From a checkpoint of a small multi-label image tagger: 32-pixel images, width 192.
Rows from block 2 of a small multi-label image tagger, named by matrix and row number. Rows with one number belong to one neuron. Each number is 128 + 24 x the weight over its row's rms, rounded and kept within 0 to 255. All counts start at 0. Numbers have three digits each.
Before each neuron's rows are labels from the 100 images, of 14976, where the neuron reaches its highest value: "peak on" is the class under the peak. Only what is clearly more common there than usual is listed. The data: close-ups of made-up surfaces with and without defects.
# fc1: MLP up (model.blocks.2.mlp.fc1.weight, 768x192), inputs 96-191
# fc2: MLP down (model.blocks.2.mlp.fc2.weight, 192x768, transposed), outputs 96-191

peak on: stain
fc1.202:121133128126116124175142117099154146145134156118131123152121141075124124113121119122134094145130126132130196093123157129135130113143100140093123109121136104127088118150097127118119139105083111050123204130140107150096127172121142137133157136130133098141138114080147080123133128080110126111
fc2.202:085136132168189131155129144133089153154154133148114154132117133150165132142092098156135135132121150103110133110146150124140135163131133147121088105147150125113175114085105117101136115122141100135139088102138156124131113103154088129132145138146104142080122089144102118170145116104142152116

peak on: dent
fc1.476:104078116139137112145131094101150155145150106137166093120138098114129130127141128128102161094102136143129110152188114147117187089099173115132120100163129138120141109129122139142112095132121095118142142151131121105127135132103108143156132111109097104169108116136119160131137126137145128188
fc2.476:113135135124136153128122136096111143169129091105145128145119087124106097124133135125156104114143149112138136102139105124148115106106121092110114083115142132093142118127154108152110136172106106110154148142147147130142132148094097139103120130068128098131131163134087120140166158139102144129

peak on: stain
fc1.729:071136122127130119205141154109129137137150135127120145160105127108141118128080097130152119140116141129122179089141143129144129131115125128102116101107139098114150120142102122117085132137097113067119158144139155146097113129117121143126170154119134119134133099068121102159195142082096126133
fc2.729:103129145144167122157126142138106161176156157159114149130122127149149142111091113155124121120128132134114152131128163144150164139157128141101126118135146143125164145092102139089131084101146093114107097089145146125108114121130120144139141143185070096104150083142112125145142095090139148111

peak on: hole; bright spot
fc1.399:116109132117092109152127106106139206203193118106143124133122132132160114125119088105108126110100118128053130122138130118125122135095140112148123141127130088133086133101140139168104129140096045105116148143128093134139115141136155227154138120139124113134127122114134092167113162116144115143
fc2.399:138115132121099169136126091074174139133133130113127119152120127088143088110155112127125091115163100137120115142138139091117151112100101140111140137105136073163102144152147138171107185137091132109145174135118079139116071127150138120119172137117148095150128121106148097110109135136104108144

peak on: bright spot
fc1.383:107110129102163126091070146143099163157157091120130134114145107153136122134133108106093158105094116118118113186161088125123136146100163111151104125118131158109156135065147125140120121147128091167116101120136146105133128093148108168145105074144107110116138141158088158177095150153146104162
fc2.383:131149146128105114132171135121110133145151141134117128106093165116151147135100136169195135171150136148155154114096131125160083124161126104136153136104113141116125129126112151081161118087147113097094141104125150132126148131089169108130104141106144106126102140109125144110147102083112096090

peak on: stain
fc1.455:130132114130088126150141098077160144144140132113148108153132150088116115124153136126124092120128121126129174115141142132123128116122097125096124136124132081116083119153147129138131145101072118062131224127124100128119118168125137137139151120127120126139127127083136071111118126085112124107
fc2.455:071149104159204154141115153133077160148159108148129148118098107128156149173095112138147122114107132091126126097153116112130147170113144139129093076131153144109185112076104096118136117120136112136132120104160166158138121136143074132132137140105118135082100120146082115175138131115129128121

peak on: hole
fc1.655:145141137110126118117108126113136198193130140104147136146123130127129106140124087091114135109097116099109145180131124120125170108121114128117108151122150132124111128105110124163086141123091065125108156143135095136126122113161143182135111077155125098138120081133125128136102170148125131148
fc2.655:083140153145139131158165122132118163146154132150116149132123159119147150116092095133196122173146112131111163118162160099166083107159137093095111100101150153141143140099123158082114116139156092111107118077139167157134112133124126115090116135115105099122125128129135152143157109106096129102

peak on: stain
fc1.150:057139111128139102170143158122117179165175130139138133137119158117181113132065061120142118148079087115120156108126155100144155126121119145111110126114138127134153104073075131127083141165118081102105139119159162147118082106137123153138153133144117089118118077109124125165152157111127136135
fc2.150:144153116123112089123131110134143161184095116116103091121090144109133097087114115131105136115132171120118131150134123143177111126157136128111081129129146131148123112169097124108124139078122103121099135148145110151175123116105142166113147108132143082115111100135154129152120139110135130161

peak on: smear
fc1.366:118133121104065109117137131088160130133132065125109123088110182094128109154133137152151120125131143152132094108167137153130107126127134178136108120177111066108136136145171111125159131109151128123124169126126173139143142116119148131155147134082134159103101133078114133129125148116100121097
fc2.366:127145146118080137133120175116183114102119099146098115111125132114118140162101134114128129164150163164129121119168158158180153113124187125112081081173109120101127101156113114121123113154171140122104124142139179158111148134143116126111146135101123139110129128076134115138140166142129160147

peak on: stain
fc1.14:069125122121136105171118131112124208203184130114131149138130148081153108137090058106136113144100107094125159101152146130110166116139124128110118118104117112124140120123110149128083130152098057091105157114137149142102098121134136190152165148139139110135142102096142120166153167105114128129
fc2.14:134109146134129142142082110127150162149131076097113094108104132107145103139132111110109134134121159118114102128151111131150055161105135110136086132132164137120122139120139099135124162151125082160118149153124104150195078130113119149108121121116146113112082133132149126154119141118115113166

peak on: dent
fc1.419:077102122114121125140100093082148162154141085093148098154132117110140124141155110085110128121104139096116108157188110132106147095087138115113093098139132111100105093132173112197134144108084102121149181154152119110143131106133098141160130079104108143123150137117111112136122141124123121155
fc2.419:155162099146120170103125122148149159182123100101140087118102106120090052115131148112120079122146146146145133138104119123127161087127075171118129113140141120138127099143117109150126175154118091104156156113126100129120129157114113166095149130121142090163147112127127147147118159145121116125

peak on: bright spot
fc1.389:120125138106132077091094127134103181166143118116107116086131120129141117138083081099127147097108126122128110139168113114138141111104153145143124135113142133126146145101108142134095127144140061141072145106123132157115074103189134170139108109147118109132122130134117137164108153138147117167
fc2.389:125121115145116160149148119115153188193141137112130083128102122103148111115083101101144123141141136123115143135143168139173088086154126130079147100138144111119131123152130126111105128154142078077138150096140137155136084153133125132123104114139101061130139091108146110129145120088097107113

peak on: bright spot
fc1.85:110093119133145159116095121128126152140209064110156111096117115148156131169121089128148123124113145108113081164138123131094149129095147106164147161132118110121159092065170126188133109145150093151147120087127114114110106120147117153148116119137136126116104103144091154176131120154123094141
fc2.85:106140157117113098129124117101114140153127158117126132137152126091135136109117116124153137138137132155124181098129120145139112086163118115067129086098145134087113152158123111114118125081122106088082169128161147150095137152113129110133126130122124104128161157107105077122120141071121105157

peak on: dent
fc1.697:105134058133118139112131069133161137135134115090182119149125125108150125175132118115090153155099132133088122145135157110163161096172164154106124110152113081124101122150111128129148121104111118115067170140154130144167118112139133129124129092130141108137103100110135130129101127120135138171
fc2.697:135153162121163154115106120135131110128130136099114116132154122130156121121125103105132116132225143102119136131103133076111146102138097120119136097120079128093113093143124102149153147130117134119150132141174126133088128124175123106092128127137176055136158116122133115131169089122133159091

peak on: bright spot
fc1.103:105121145107125090121112121108113177159180119115092142102119114121150118123096052110125139100102129122106109096166101126141121123104152139131120139118151122124150161104130147134083126151121045128098139111111133150132084127158132173133121131113100130135134135142121119209103145132137110167
fc2.103:135098087141114162144142106112153189187152123115138076135104117110149111115113104103124104133125135118148131146130149139147111110126125155087141138128126094159132110145114156146102153143126090094152152108105110130150057135139123153147126115152139074122142096111166108118131121102100123094

peak on: stain
fc1.274:075138118138138128157131166112126173174159117144123140112096139131131107158067094138180113158101127106151137110137162135130152118132118144121126123124124125124176097086087128126100099179133097102134115087125172124095110108133108159135140152138124108095143082118113142150169143120112141101
fc2.274:160185120113093072126140118158133148186108159108149105136107142141128082100128141118092148092135146133145155165105108126141154129156126119137115150126099129171110095158090148107117127064109104115098119140124087134125124100151156168124117085153147077161119114142125149128117144130148153145

peak on: stain
fc1.123:087148069104134143182126106134144138138136115105192127150137119108150102197110115115128120183098121140104114135127188139173168115149132151126102110114129076131136094144107115126135132136094118153078177118128140145114113091173117132128154115116142118125093083097106106137148133100136148127
fc2.123:105156147138187106155114091151129137147135157082109128156153109152145124119129098149126128137186119117126170128136139122095159104147096130087119132101095130109118121123100119150120155105109112099146140144152117114107125124143113135101109113166148087143156057115126107142158100076093175101